From a checkpoint of a small image VAE.
Model: 3.1M parameters, encoder arch regnet, encoder norm batchnorm, encoder activation relu, encoder depths [4, 4, 4], encoder widths [80, 112, 176], decoder norm layernorm, decoder activation gelu.
Training: soap at rate 0.002, batches of 256.
Data: trained on abstract colour fields from 500 small random pattern networks, 60.4 epochs.
Rows from block 3 of the encoder, named by matrix and row number. Each number is 50 + 10 x the weight over its row's rms, rounded and kept within 0 to 99. All counts start at 0. After the name is the row's rms in percent of the matrix's.
# convs0: reduce pointwise conv (encoder.blocks.3.convs.0.weight, 80x80x1x1), inputs 0-79
convs0.0 092:30 37 44 52 46 57 58 57 56 54 44 58 49 65 62 43 63 45 62 59 44 68 43 31 38 52 68 45 34 61 55 43 55 50 50 43 47 61 60 58 48 44 33 34 35 55 57 36 40 53 33 52 39 55 55 24 43 41 39 47 39 63 48 66 48 59 50 53 40 52 46 70 38 41 44 54 53 48 48 43
convs0.1 096:70 57 67 19 49 54 42 49 39 48 35 64 46 48 56 36 63 43 44 48 51 53 41 30 55 41 55 48 48 48 26 58 55 40 51 46 54 62 36 48 44 41 52 67 35 48 74 53 51 57 44 54 40 62 62 47 55 47 52 53 45 49 53 64 59 59 56 60 46 48 34 65 54 35 57 37 51 56 52 59
convs0.2 122:44 46 71 48 43 48 48 55 61 38 41 50 24 60 55 58 52 49 57 68 49 49 49 38 38 43 52 50 54 57 44 52 44 48 40 40 63 56 55 45 50 34 68 54 43 43 75 40 44 51 48 48 38 32 48 47 52 44 56 50 68 47 50 35 54 61 63 53 42 55 57 91 49 45 47 47 48 57 47 56
convs0.3 108:68 47 47 45 47 44 38 45 69 55 52 33 49 40 48 67 32 57 56 53 64 41 61 63 57 48 38 37 46 58 45 59 46 46 41 60 49 27 63 45 62 42 47 68 63 56 77 40 55 30 50 47 61 50 51 54 42 32 55 69 44 50 48 63 45 40 45 59 53 48 54 43 46 33 45 46 55 50 50 55
convs0.4 105:31 53 46 49 40 43 42 55 50 54 42 38 42 42 51 57 51 65 49 49 52 63 39 70 62 46 50 60 51 48 54 48 37 47 57 54 37 46 46 54 64 61 65 35 48 52 13 55 67 58 67 54 58 47 44 60 56 42 35 61 34 43 55 53 54 44 49 64 59 51 50 32 49 49 35 49 38 40 65 40
convs0.5 096:41 44 59 29 58 56 56 52 38 46 37 55 44 40 51 52 45 67 53 49 44 52 54 76 45 59 46 58 68 43 50 48 58 45 57 58 50 48 66 46 56 39 48 66 45 68 40 45 33 52 23 47 64 72 49 53 41 37 58 47 41 42 59 60 53 48 43 58 59 38 53 54 29 65 39 55 60 49 55 46
convs0.6 096:51 43 63 56 39 50 52 51 53 41 44 42 62 42 37 50 60 40 46 42 37 46 50 41 62 49 40 33 43 44 30 60 46 49 57 40 53 60 40 55 23 52 63 55 60 38 48 59 51 51 49 41 45 59 39 56 38 61 55 47 56 46 53 69 53 49 53 71 59 41 48 67 31 61 58 40 48 79 66 53
convs0.7 108:45 34 51 59 80 49 63 44 43 62 46 34 56 40 48 52 63 74 45 54 36 52 46 59 40 51 51 62 42 52 50 33 51 60 53 54 36 51 43 54 53 61 36 46 53 38 58 47 57 65 49 47 53 57 35 54 31 66 63 64 48 43 52 32 45 62 45 43 56 52 51 37 50 60 51 45 33 33 62 47
convs0.8 110:68 61 65 54 68 45 40 55 53 57 59 46 69 52 46 53 43 68 54 41 49 48 48 58 39 57 48 67 43 54 34 55 50 51 48 49 46 37 42 55 38 61 38 73 52 54 72 64 55 48 56 45 55 20 45 57 49 49 56 42 47 47 53 34 45 67 52 55 52 42 49 28 57 61 38 68 45 50 50 40
convs0.9 105:74 59 45 46 44 57 60 34 51 54 45 50 72 70 47 51 44 64 58 56 54 56 35 48 37 51 44 41 60 44 51 43 53 64 41 59 49 49 36 45 63 50 65 73 64 57 39 33 64 62 38 43 48 69 45 56 46 57 48 50 50 40 61 52 52 43 51 55 49 58 37 37 65 59 63 60 58 40 47 34
convs0.10 097:35 44 66 36 56 46 64 50 51 36 38 60 55 65 55 41 42 42 51 46 54 60 56 31 63 46 55 52 43 59 47 46 66 37 33 52 57 32 51 50 64 34 68 41 42 53 52 60 50 54 51 83 52 49 59 35 36 53 56 62 66 46 49 43 56 42 60 47 49 51 57 56 33 55 53 44 63 59 49 46
convs0.11 095:48 44 44 33 49 51 52 55 58 41 48 38 50 50 49 65 52 33 56 44 57 42 53 65 49 44 60 57 56 42 46 56 51 43 43 57 48 70 48 50 35 46 45 54 45 46 91 66 44 47 59 59 50 45 52 54 60 52 21 47 42 52 46 64 42 32 49 51 33 73 50 48 47 63 62 41 47 47 55 42
convs0.12 095:80 58 60 77 52 58 37 57 48 61 64 63 53 41 47 44 33 59 45 64 52 49 63 40 38 47 64 62 47 52 56 51 41 47 65 41 43 53 62 54 59 54 29 51 53 58 72 45 51 62 55 46 59 46 54 46 56 37 60 54 42 58 47 54 48 38 50 55 55 48 50 36 55 33 35 38 44 35 48 48
convs0.13 110:55 25 53 71 45 26 34 53 50 62 32 47 35 49 49 45 51 57 70 46 55 50 57 45 59 53 46 56 49 62 51 60 41 49 41 43 67 41 35 61 67 33 59 52 42 39 50 66 45 50 73 65 55 39 56 48 54 43 49 47 52 60 43 28 44 53 55 50 48 47 45 55 57 56 53 36 56 41 41 48
convs0.14 096:51 32 20 68 60 44 44 67 52 52 53 51 60 42 66 42 42 48 56 45 52 34 50 45 65 59 45 61 44 45 45 66 73 56 55 42 64 43 48 46 46 53 60 55 44 57 34 52 36 46 49 55 42 30 45 51 33 45 74 68 58 48 45 49 51 56 60 39 57 48 49 58 57 62 48 44 60 50 43 41
convs0.15 093:63 66 44 55 55 50 45 53 44 55 36 65 42 50 50 52 51 38 51 50 49 54 63 20 48 41 45 56 43 52 46 34 47 57 51 31 55 51 39 45 53 70 49 71 52 49 42 46 33 81 51 46 42 28 47 49 58 35 45 50 35 65 48 51 53 57 35 48 54 60 51 39 52 71 57 50 57 52 48 47
convs0.16 107:73 59 53 67 53 57 56 58 50 69 30 57 57 40 40 44 58 46 47 49 47 43 58 60 31 50 67 43 56 44 74 43 61 44 66 62 51 45 41 50 67 44 34 29 56 49 56 53 46 49 57 51 51 41 62 46 55 54 41 52 56 67 56 44 43 42 51 48 33 32 61 47 48 63 51 68 47 46 48 63
convs0.17 082:20 44 53 49 49 53 54 46 58 59 47 45 62 52 43 68 38 57 48 50 45 60 39 79 61 65 41 34 43 46 63 50 50 44 45 51 63 41 43 45 50 53 57 45 45 54 32 52 53 35 46 43 50 54 49 49 39 45 40 62 74 43 60 53 48 65 44 40 50 47 68 61 44 63 66 73 53 56 50 47
convs0.18 105:46 40 62 44 42 50 74 39 45 49 79 49 23 63 61 43 48 41 44 40 42 54 37 36 66 60 39 30 59 50 64 55 57 57 45 52 54 53 63 49 58 49 75 49 46 54 56 51 49 55 34 46 50 55 52 43 42 64 56 39 62 57 57 53 52 46 47 41 55 46 49 61 40 36 68 54 50 50 38 52
convs0.19 085:41 45 56 45 53 44 64 47 54 44 69 36 46 50 62 56 47 56 48 49 60 46 33 76 51 62 54 49 68 47 48 69 56 43 50 62 50 64 45 56 51 28 46 35 50 49 40 48 69 31 49 49 47 66 71 51 41 64 44 53 55 47 57 49 52 47 60 55 44 53 55 48 55 21 46 56 45 30 55 50
convs0.20 087:57 42 51 57 55 46 57 53 55 45 84 50 45 65 52 59 48 43 53 44 54 47 47 63 33 42 45 56 58 44 25 52 58 46 34 47 58 53 38 43 50 49 57 71 34 43 59 50 55 47 41 49 41 58 46 57 54 41 39 58 68 59 51 42 54 57 49 56 49 60 50 57 42 47 76 15 51 46 50 48
convs0.21 093:44 60 47 49 49 59 43 46 47 60 49 68 61 50 46 29 58 48 47 36 46 41 36 38 67 43 35 29 35 49 30 67 54 43 48 50 45 53 38 57 61 50 51 45 36 41 71 53 51 49 47 61 47 59 63 38 62 53 44 52 58 53 47 52 46 62 51 43 47 44 54 80 34 71 56 41 53 53 56 53
convs0.22 094:36 56 56 45 57 53 45 45 39 66 58 73 55 50 41 37 45 35 49 60 48 54 44 57 45 48 60 64 42 52 56 39 49 46 60 41 55 42 41 41 37 77 52 38 41 55 43 35 72 51 55 63 43 55 70 55 56 55 61 51 41 44 41 43 65 43 37 42 42 39 60 68 43 53 51 72 43 55 42 50
convs0.23 119:53 36 62 68 61 60 46 57 42 47 58 39 50 33 50 49 44 42 66 52 48 40 66 65 31 55 52 33 46 47 78 46 38 54 53 55 51 59 63 60 57 52 50 59 67 53 26 40 39 43 53 50 46 41 32 64 54 54 49 46 50 41 41 39 45 46 57 52 49 54 54 50 58 46 38 79 42 52 50 49
convs0.24 097:37 44 43 52 48 59 44 54 46 58 54 51 28 63 67 50 42 64 46 42 47 55 51 43 53 33 49 49 46 49 29 53 43 67 54 53 55 59 46 55 47 55 49 56 46 47 41 55 52 61 59 52 63 47 39 46 57 40 78 51 42 41 56 40 41 64 48 57 65 59 41 19 69 54 36 36 49 29 54 47
convs0.25 089:57 59 48 90 51 49 54 51 57 58 80 55 61 44 33 51 43 64 39 57 49 57 56 47 60 46 63 43 38 48 48 47 53 43 61 49 51 44 56 52 51 61 35 47 49 59 45 42 53 49 58 47 64 42 46 48 46 46 60 52 46 60 42 33 41 30 57 60 42 54 54 76 58 53 37 60 47 34 48 45
convs0.26 112:96 64 38 64 63 47 46 53 34 59 50 48 76 55 50 61 46 51 53 51 53 51 52 73 45 64 52 59 51 39 55 46 50 45 53 49 49 43 34 53 43 57 42 53 42 49 29 53 50 58 41 41 53 56 57 54 53 43 48 56 62 52 56 42 51 56 42 47 54 49 47 33 68 64 55 62 51 40 50 44
convs0.27 094:29 40 54 44 67 38 31 65 58 42 60 36 31 55 54 51 38 58 56 59 54 47 44 50 60 56 33 40 46 47 38 50 48 35 39 42 53 50 70 62 43 58 53 65 45 48 30 55 51 60 31 51 50 45 46 62 59 46 44 56 41 43 58 48 56 36 57 59 42 62 52 63 28 42 55 44 57 58 58 36
convs0.28 089:54 53 58 43 41 59 57 61 46 86 57 56 56 38 42 62 52 39 61 57 46 47 40 47 41 58 44 44 56 44 46 59 46 53 62 55 52 32 52 43 71 47 70 52 51 71 49 34 48 47 52 48 37 43 48 64 61 41 31 38 37 39 52 67 53 51 40 45 50 43 57 60 61 50 47 54 51 60 45 30
convs0.29 106:61 32 65 38 34 50 44 60 60 51 49 35 43 46 57 39 34 54 60 40 33 54 44 40 53 39 55 50 49 59 59 45 38 56 43 41 59 54 63 57 07 44 53 45 50 48 56 40 49 51 49 37 54 44 56 47 51 37 56 61 63 58 56 53 60 43 61 49 36 54 66 39 44 60 53 46 51 59 47 68
convs0.30 104:15 56 34 40 40 54 62 26 49 44 60 41 43 36 66 44 59 56 46 49 46 70 38 37 58 45 47 42 57 45 47 45 48 60 39 48 42 48 52 42 50 41 62 41 58 49 56 57 60 54 68 61 48 46 43 56 44 62 54 61 38 36 54 47 52 57 55 49 44 46 46 65 73 36 60 61 47 60 42 52
convs0.31 090:55 70 51 50 44 45 48 45 59 48 70 47 63 53 44 49 41 62 46 46 59 57 43 59 50 46 46 37 65 47 48 55 60 51 49 42 50 32 37 51 79 55 73 58 61 58 49 50 53 45 51 48 70 54 55 43 63 49 15 47 57 68 53 49 45 40 48 47 50 49 33 26 55 44 53 51 48 48 61 47
convs0.32 086:51 23 35 57 47 29 37 69 61 56 46 67 42 60 38 61 63 37 46 47 43 44 55 51 60 46 54 62 54 50 45 48 34 45 51 52 76 50 50 53 48 60 35 47 45 47 45 40 56 56 42 50 44 63 58 42 47 49 41 64 54 64 59 68 44 37 41 63 60 58 43 46 28 46 53 34 54 54 52 54
convs0.33 098:39 37 18 63 45 45 98 45 56 32 50 40 54 50 40 50 54 46 60 49 44 48 44 47 47 49 49 44 50 48 55 49 51 45 50 54 59 58 57 41 53 45 79 56 54 49 50 48 52 37 57 45 54 49 46 51 51 49 42 61 51 52 47 30 40 36 62 47 47 53 53 69 51 45 55 60 60 51 45 48
convs0.34 090:32 39 54 34 52 50 59 57 43 53 44 55 44 58 65 57 49 46 55 55 46 52 56 62 41 40 51 59 71 55 39 47 46 50 58 40 54 53 47 47 58 49 37 44 43 64 31 41 52 53 38 46 41 45 42 45 59 29 58 64 42 53 49 40 52 58 55 46 52 60 45 99 44 42 53 39 47 41 59 53
convs0.35 106:46 60 55 63 48 64 61 37 34 46 22 46 62 44 42 39 53 48 49 47 52 49 72 59 56 58 40 35 52 47 52 57 49 62 36 51 49 63 61 45 79 53 53 44 45 52 51 55 43 37 44 51 43 45 36 54 38 59 37 45 57 53 42 59 42 65 42 52 41 77 33 49 44 63 51 58 55 49 38 52
convs0.36 093:93 64 49 50 48 50 54 40 46 44 45 55 50 49 46 37 55 46 51 50 53 51 50 27 65 65 50 41 47 45 70 57 46 56 51 56 47 52 58 50 53 49 64 56 58 51 65 57 44 55 47 49 45 51 52 45 50 71 45 41 66 49 49 51 49 53 42 40 55 32 45 24 70 50 49 65 57 62 35 50
convs0.37 091:45 28 40 51 46 60 44 39 42 45 63 53 50 62 38 57 56 75 42 64 41 42 40 35 38 57 40 62 51 49 50 45 52 51 59 45 64 46 64 53 35 56 35 34 67 49 66 61 45 51 66 47 42 61 36 72 51 50 48 47 50 58 42 52 51 58 53 50 55 39 51 62 56 26 59 62 53 37 47 48
convs0.38 100:76 63 48 58 52 47 59 39 45 40 71 40 53 55 53 41 49 51 61 48 53 41 41 46 45 63 50 56 56 37 53 53 60 54 49 52 31 48 57 38 48 45 77 87 39 48 62 52 43 49 50 43 45 34 53 46 52 64 51 35 49 51 37 31 53 51 55 40 45 39 56 66 52 58 62 53 49 48 53 55
convs0.39 106:63 53 41 54 52 36 46 47 35 46 32 49 38 72 66 48 54 65 45 65 43 67 56 45 47 49 62 64 55 55 62 43 50 55 43 41 50 42 28 55 44 55 44 23 42 49 53 42 63 57 65 45 53 62 40 58 54 55 60 61 38 58 47 53 40 51 67 51 49 59 49 42 71 57 41 63 45 39 53 38
convs0.40 088:63 37 49 48 67 30 60 40 52 61 58 51 45 50 55 16 46 44 56 44 52 51 59 37 47 42 49 52 49 51 56 40 26 58 32 50 59 48 60 48 63 46 54 49 53 44 52 43 53 42 46 62 57 49 77 61 51 34 61 66 56 45 46 53 42 41 73 48 42 59 50 42 54 49 49 49 67 39 40 57
convs0.41 121:55 43 39 29 54 52 44 50 67 52 60 37 34 45 45 55 45 70 60 55 44 46 50 49 62 36 42 71 47 60 36 60 32 43 49 32 46 48 56 41 36 62 34 57 50 53 39 47 58 60 54 57 41 28 40 53 39 46 52 52 55 34 40 56 56 62 43 47 54 59 38 50 71 51 51 45 34 64 56 55
convs0.42 082:50 44 50 39 48 52 58 39 63 59 45 76 49 64 53 45 45 55 31 56 52 23 48 51 44 46 65 60 57 36 52 40 36 72 51 32 41 45 64 63 50 52 52 44 46 49 48 51 43 42 36 61 51 47 48 73 36 52 50 42 44 45 54 59 58 50 42 49 50 55 46 62 51 58 44 57 25 55 57 71
convs0.43 104:54 52 49 45 54 66 59 31 60 52 53 41 54 48 46 25 36 60 63 55 54 49 61 48 51 48 52 49 41 35 51 80 42 65 64 54 72 60 56 47 52 52 52 44 44 49 49 43 53 53 35 54 49 42 62 68 52 45 58 31 56 44 66 45 37 49 51 49 40 37 37 53 52 49 53 61 24 44 61 61
convs0.44 089:52 48 64 32 40 33 62 65 39 56 52 47 44 53 50 54 52 49 61 47 63 63 59 43 51 48 35 47 50 43 60 44 81 54 46 41 44 54 23 51 49 53 58 65 52 56 47 49 55 49 38 60 43 36 45 55 57 50 39 85 46 71 61 57 44 56 49 42 51 53 48 56 41 56 38 40 56 44 59 50
convs0.45 115:45 64 45 51 73 43 48 42 45 46 42 68 55 55 58 58 49 62 36 42 50 47 52 51 50 71 49 42 46 42 46 57 63 35 55 54 42 55 38 59 58 35 50 38 48 52 54 57 50 48 60 85 54 60 78 46 50 70 43 50 58 37 38 53 53 61 48 59 50 53 60 56 41 47 39 53 51 26 48 46
convs0.46 092:48 49 50 67 48 46 45 39 59 40 49 50 65 75 51 55 47 45 41 49 54 64 44 51 70 62 44 49 50 52 43 30 48 69 57 68 58 37 54 57 51 27 38 66 57 41 49 38 55 48 64 55 45 53 60 43 44 58 50 54 41 56 43 39 58 41 58 41 53 63 33 47 50 43 70 38 64 45 31 60
convs0.47 092:46 46 38 46 34 54 61 42 23 61 33 55 60 33 43 39 45 50 64 48 40 69 50 56 37 61 63 46 43 41 66 44 60 44 67 39 50 60 62 56 43 59 40 37 44 65 69 61 51 40 37 54 49 54 65 57 57 55 56 58 54 33 45 60 53 54 44 54 43 38 51 53 55 51 36 57 56 62 37 45
convs0.48 088:58 41 53 44 48 50 66 54 34 64 51 53 59 51 45 62 37 62 52 44 51 44 35 37 52 32 44 44 61 51 70 52 40 57 72 61 48 50 62 60 54 36 56 51 70 55 51 47 59 53 50 48 58 57 49 46 60 53 26 39 54 82 54 48 68 55 65 41 46 68 40 46 47 52 49 44 46 48 48 39
convs0.49 096:46 51 64 34 54 44 45 30 37 37 48 72 50 63 58 58 58 70 44 52 43 49 74 51 59 53 58 49 46 47 42 58 52 51 46 70 65 51 44 57 24 35 34 46 48 49 38 55 48 49 44 58 47 41 56 55 52 55 52 57 55 29 53 62 51 42 75 63 57 58 48 40 54 46 48 52 44 54 46 32
convs0.50 094:58 40 44 56 32 40 50 37 40 48 55 53 46 47 61 53 54 44 46 52 45 42 35 54 54 59 48 65 55 48 54 54 31 69 61 55 55 62 28 58 21 48 42 54 47 45 46 51 41 43 39 27 40 51 53 51 51 34 53 65 46 60 73 39 35 49 54 53 50 37 64 44 43 46 48 47 56 63 50 71
convs0.51 091:45 61 48 61 59 37 48 39 48 49 46 47 45 71 55 48 42 58 50 51 59 63 68 50 62 54 55 54 51 50 48 56 42 54 37 46 58 71 56 37 71 47 48 47 50 44 44 63 54 49 56 46 35 47 64 33 36 48 62 68 56 42 34 37 45 47 19 52 53 47 38 38 49 41 49 59 43 69 53 68
convs0.52 094:51 55 34 54 39 60 49 55 44 61 39 35 53 49 44 57 43 27 70 52 55 58 35 64 50 54 46 36 51 62 41 62 61 70 54 64 53 56 52 34 81 65 56 48 51 43 47 55 48 59 61 43 42 51 44 48 46 60 40 43 59 63 46 55 59 56 42 66 35 64 56 55 52 43 38 62 59 43 57 44
convs0.53 102:52 41 55 60 28 42 46 51 61 49 60 48 53 73 66 51 66 34 41 54 44 48 47 63 40 42 53 45 39 52 60 39 57 52 56 59 38 39 37 64 49 56 56 58 52 56 51 50 31 42 42 64 43 57 60 36 35 54 26 47 46 68 48 42 48 49 48 43 47 46 43 45 36 53 55 62 30 74 50 58
convs0.54 098:52 65 38 47 38 49 53 64 55 42 59 38 52 51 55 44 56 52 51 54 37 46 55 35 52 31 47 50 47 55 57 38 28 24 34 67 47 35 50 49 62 77 45 49 36 57 52 53 43 60 54 56 57 64 48 63 34 35 40 65 66 47 40 48 40 48 41 42 55 54 52 39 61 44 56 56 52 58 54 41
convs0.55 102:49 43 50 53 52 63 47 55 44 42 43 53 41 30 52 47 41 49 79 47 53 80 52 49 56 54 37 53 50 56 45 46 92 56 52 60 60 58 50 42 47 44 43 55 47 43 44 50 62 54 50 45 44 48 48 49 67 49 39 58 55 42 50 54 26 51 64 64 56 58 55 47 46 51 47 43 72 43 48 44
convs0.56 109:51 58 46 64 43 55 55 49 62 40 53 60 58 52 46 52 45 40 71 42 54 40 66 39 51 50 58 38 47 75 56 59 68 41 53 49 39 54 77 42 48 56 59 40 46 59 57 48 48 75 50 43 48 53 60 44 36 38 54 43 57 59 25 43 57 56 41 46 39 52 41 42 57 36 55 60 65 53 36 40
convs0.57 112:58 60 58 66 35 55 53 49 60 36 59 57 51 55 48 59 56 46 47 38 40 31 56 57 45 41 51 56 39 48 59 67 26 25 44 47 35 53 52 60 34 48 64 48 48 62 49 42 52 56 48 44 40 51 50 55 33 57 57 64 39 66 30 27 56 50 54 38 59 46 45 46 56 50 44 51 27 50 50 50
convs0.58 097:53 59 59 68 50 38 50 57 54 56 49 38 53 36 58 55 44 64 80 37 52 41 56 44 40 48 55 16 46 60 41 45 57 33 46 43 36 44 42 43 60 55 43 37 47 57 66 57 54 66 55 49 43 70 39 50 59 54 53 58 42 46 36 58 62 58 56 54 46 50 59 47 54 40 61 53 68 47 54 45
convs0.59 116:60 48 53 41 54 72 48 47 42 56 56 31 64 46 55 54 56 69 49 48 55 73 66 50 45 40 60 41 49 43 44 66 47 58 50 44 51 54 66 60 45 52 64 42 55 40 66 38 53 59 51 38 61 58 44 50 29 29 44 39 54 28 58 52 46 56 46 51 51 75 59 52 42 40 48 63 41 44 60 47
convs0.60 114:49 65 61 56 37 47 51 25 48 63 51 50 56 63 43 57 55 80 48 59 64 63 44 59 52 37 49 59 58 30 55 61 55 67 56 55 59 38 50 58 65 58 51 57 55 46 54 46 48 45 59 58 49 44 43 49 64 51 38 52 34 33 63 36 49 44 53 53 55 42 42 59 34 48 53 42 75 48 37 52
convs0.61 095:54 61 58 44 45 44 57 59 51 66 45 50 42 34 43 49 68 51 57 53 49 37 40 65 48 42 52 54 47 39 39 57 55 47 67 57 33 41 58 39 60 64 61 47 45 60 43 58 32 40 41 22 43 45 69 56 72 36 54 46 46 61 55 52 39 49 39 60 34 40 48 49 50 51 74 61 48 47 45 48
convs0.62 100:46 36 59 67 66 43 58 51 52 43 46 65 56 45 63 59 50 59 43 63 68 50 49 50 40 46 48 26 53 45 48 66 59 59 50 35 33 50 66 35 59 47 52 57 40 49 58 46 60 56 55 54 46 58 34 54 61 33 70 43 39 42 64 58 49 57 52 51 30 35 46 52 33 47 57 54 59 51 44 32
convs0.63 095:57 48 44 70 39 48 51 61 45 40 51 45 51 43 56 56 51 33 57 38 41 52 47 62 49 62 49 45 61 69 48 56 39 60 40 52 54 61 47 50 25 38 46 39 54 34 46 67 50 52 51 34 40 62 69 41 46 74 54 53 45 62 29 40 52 38 52 66 41 49 61 32 45 51 43 56 56 50 66 51
convs0.64 093:53 50 44 42 45 59 40 29 47 53 64 51 63 75 49 46 58 44 40 58 43 43 43 66 51 39 59 51 33 47 44 67 55 39 54 54 44 46 69 53 42 52 46 42 50 44 51 39 32 48 60 47 58 50 67 40 46 56 47 27 63 52 69 40 58 47 55 48 41 48 38 43 53 43 54 73 56 69 39 62
convs0.65 115:39 30 56 32 56 41 53 53 34 42 45 35 51 57 53 48 53 29 40 54 52 63 50 58 55 51 50 72 46 37 45 47 42 53 49 52 71 32 47 44 88 49 52 65 51 42 44 51 38 48 56 43 46 37 50 52 60 55 53 37 49 59 65 49 48 44 57 52 51 66 47 43 42 58 59 41 65 41 39 51
convs0.66 078:67 35 64 49 42 79 54 42 46 76 64 54 60 47 48 61 48 61 43 45 52 55 43 41 47 36 48 51 53 55 57 58 49 62 51 49 47 45 46 49 38 45 68 57 56 51 44 35 71 60 51 43 58 43 38 62 58 45 17 45 40 52 55 49 35 53 50 43 64 44 64 50 50 42 47 50 51 42 58 37
convs0.67 115:54 58 45 69 38 67 47 43 56 56 43 56 51 35 56 50 46 46 39 47 39 60 55 47 46 56 55 47 54 31 42 36 09 46 53 49 52 49 52 49 67 57 57 50 45 45 57 57 48 36 44 42 58 60 60 47 55 72 44 28 54 43 62 41 47 45 50 57 59 49 70 53 41 52 59 61 49 58 71 46
convs0.68 110:43 37 45 53 69 45 46 37 43 49 34 35 45 62 38 60 68 45 78 58 48 55 63 48 49 46 48 60 48 63 42 56 42 39 71 38 65 48 50 39 45 61 50 55 58 32 44 56 46 61 61 51 51 42 51 37 44 49 49 24 72 41 43 47 60 39 48 59 51 56 37 47 56 53 57 44 60 59 59 51
convs0.69 102:52 78 45 48 60 51 51 59 48 47 46 47 50 47 49 47 42 47 42 50 59 44 61 46 53 49 58 42 56 32 50 42 59 82 49 55 51 51 37 54 49 47 57 53 39 48 50 57 50 32 51 38 57 52 49 57 63 58 38 54 46 52 99 52 45 38 55 47 53 55 48 47 52 56 56 53 61 38 48 44
convs0.70 096:59 72 70 57 39 50 51 27 55 60 50 48 45 46 49 61 49 57 74 52 54 58 35 50 49 47 45 29 55 58 53 66 64 55 50 52 45 36 56 52 43 58 62 41 52 49 52 50 59 69 48 58 48 56 50 43 38 53 48 86 57 53 35 58 45 50 50 56 55 49 49 37 56 44 27 44 43 48 42 50
convs0.71 093:53 70 56 52 31 48 50 68 58 41 50 53 50 53 41 52 58 66 43 45 48 60 66 51 53 47 44 38 50 59 55 40 26 36 46 63 48 51 60 48 06 58 47 47 34 54 54 45 64 56 52 29 53 50 30 37 43 43 50 52 53 48 39 53 48 40 61 52 43 54 48 42 57 51 50 48 61 50 43 56
convs0.72 097:53 65 72 33 64 31 58 47 50 61 55 28 58 58 51 52 45 77 60 63 47 53 40 33 50 57 55 43 43 37 47 40 53 45 45 57 63 37 45 49 50 36 49 44 44 44 46 53 51 50 62 59 59 58 41 50 70 44 48 62 41 45 51 72 42 61 42 45 62 47 44 45 54 44 50 40 60 48 64 69
convs0.73 116:60 34 44 51 65 59 38 46 56 37 46 66 64 69 44 63 59 48 43 48 58 54 46 50 41 46 42 55 52 52 49 34 57 51 64 60 50 61 48 42 35 28 29 56 44 45 49 49 58 60 50 54 51 41 58 31 53 44 57 44 70 48 33 33 54 48 63 49 47 58 49 32 53 52 61 64 59 29 62 51
convs0.74 105:53 51 53 52 79 58 39 46 59 50 44 53 56 45 49 36 45 66 21 65 42 66 52 64 43 42 54 63 47 38 39 54 44 48 50 38 45 63 60 39 46 55 51 60 58 40 41 44 64 42 59 64 57 50 46 62 54 40 45 52 44 23 68 43 54 61 41 54 59 50 65 51 50 53 53 42 39 47 68 53
convs0.75 104:53 35 47 58 63 37 52 56 51 54 57 42 53 49 47 39 48 42 48 57 56 57 55 57 46 57 50 48 44 54 49 49 79 65 45 55 44 73 47 45 50 43 38 57 51 53 59 40 35 55 46 51 26 36 60 44 30 32 73 76 39 52 52 41 54 50 58 45 51 60 45 52 60 49 55 51 47 22 55 43
convs0.76 092:53 35 33 55 47 44 51 55 35 56 58 54 49 63 35 31 54 27 38 63 63 43 38 55 63 48 33 45 58 50 61 19 74 49 38 63 52 57 64 49 59 46 56 57 66 55 45 53 55 42 54 61 54 38 50 73 38 55 37 47 47 47 36 49 44 48 52 48 44 58 47 48 51 55 51 48 55 52 59 50
convs0.77 102:50 66 57 59 51 54 58 57 53 60 42 54 43 52 52 55 43 56 44 52 54 34 32 45 42 74 44 41 50 42 59 65 52 37 68 54 69 62 46 49 34 50 31 47 43 60 44 61 36 36 52 41 46 58 65 63 66 54 51 57 33 36 51 56 39 56 59 38 58 42 36 63 49 63 49 41 43 60 45 32
convs0.78 117:34 55 68 24 40 64 55 58 52 54 41 52 41 47 65 32 58 44 49 49 51 59 45 49 68 46 51 36 35 37 59 59 34 59 53 59 55 60 42 50 37 43 52 49 56 54 53 58 39 38 28 45 45 49 50 58 49 55 74 42 41 51 54 60 34 50 61 36 60 42 48 47 51 59 55 40 60 34 34 52
convs0.79 094:45 61 53 65 32 63 46 61 60 68 49 49 52 63 54 85 46 53 59 56 57 47 36 51 44 53 56 45 47 47 53 63 64 42 69 55 39 52 49 54 26 51 54 52 54 46 50 49 43 67 57 33 36 52 30 37 40 45 51 54 32 58 53 41 55 66 37 43 56 34 51 53 46 47 52 50 44 52 55 41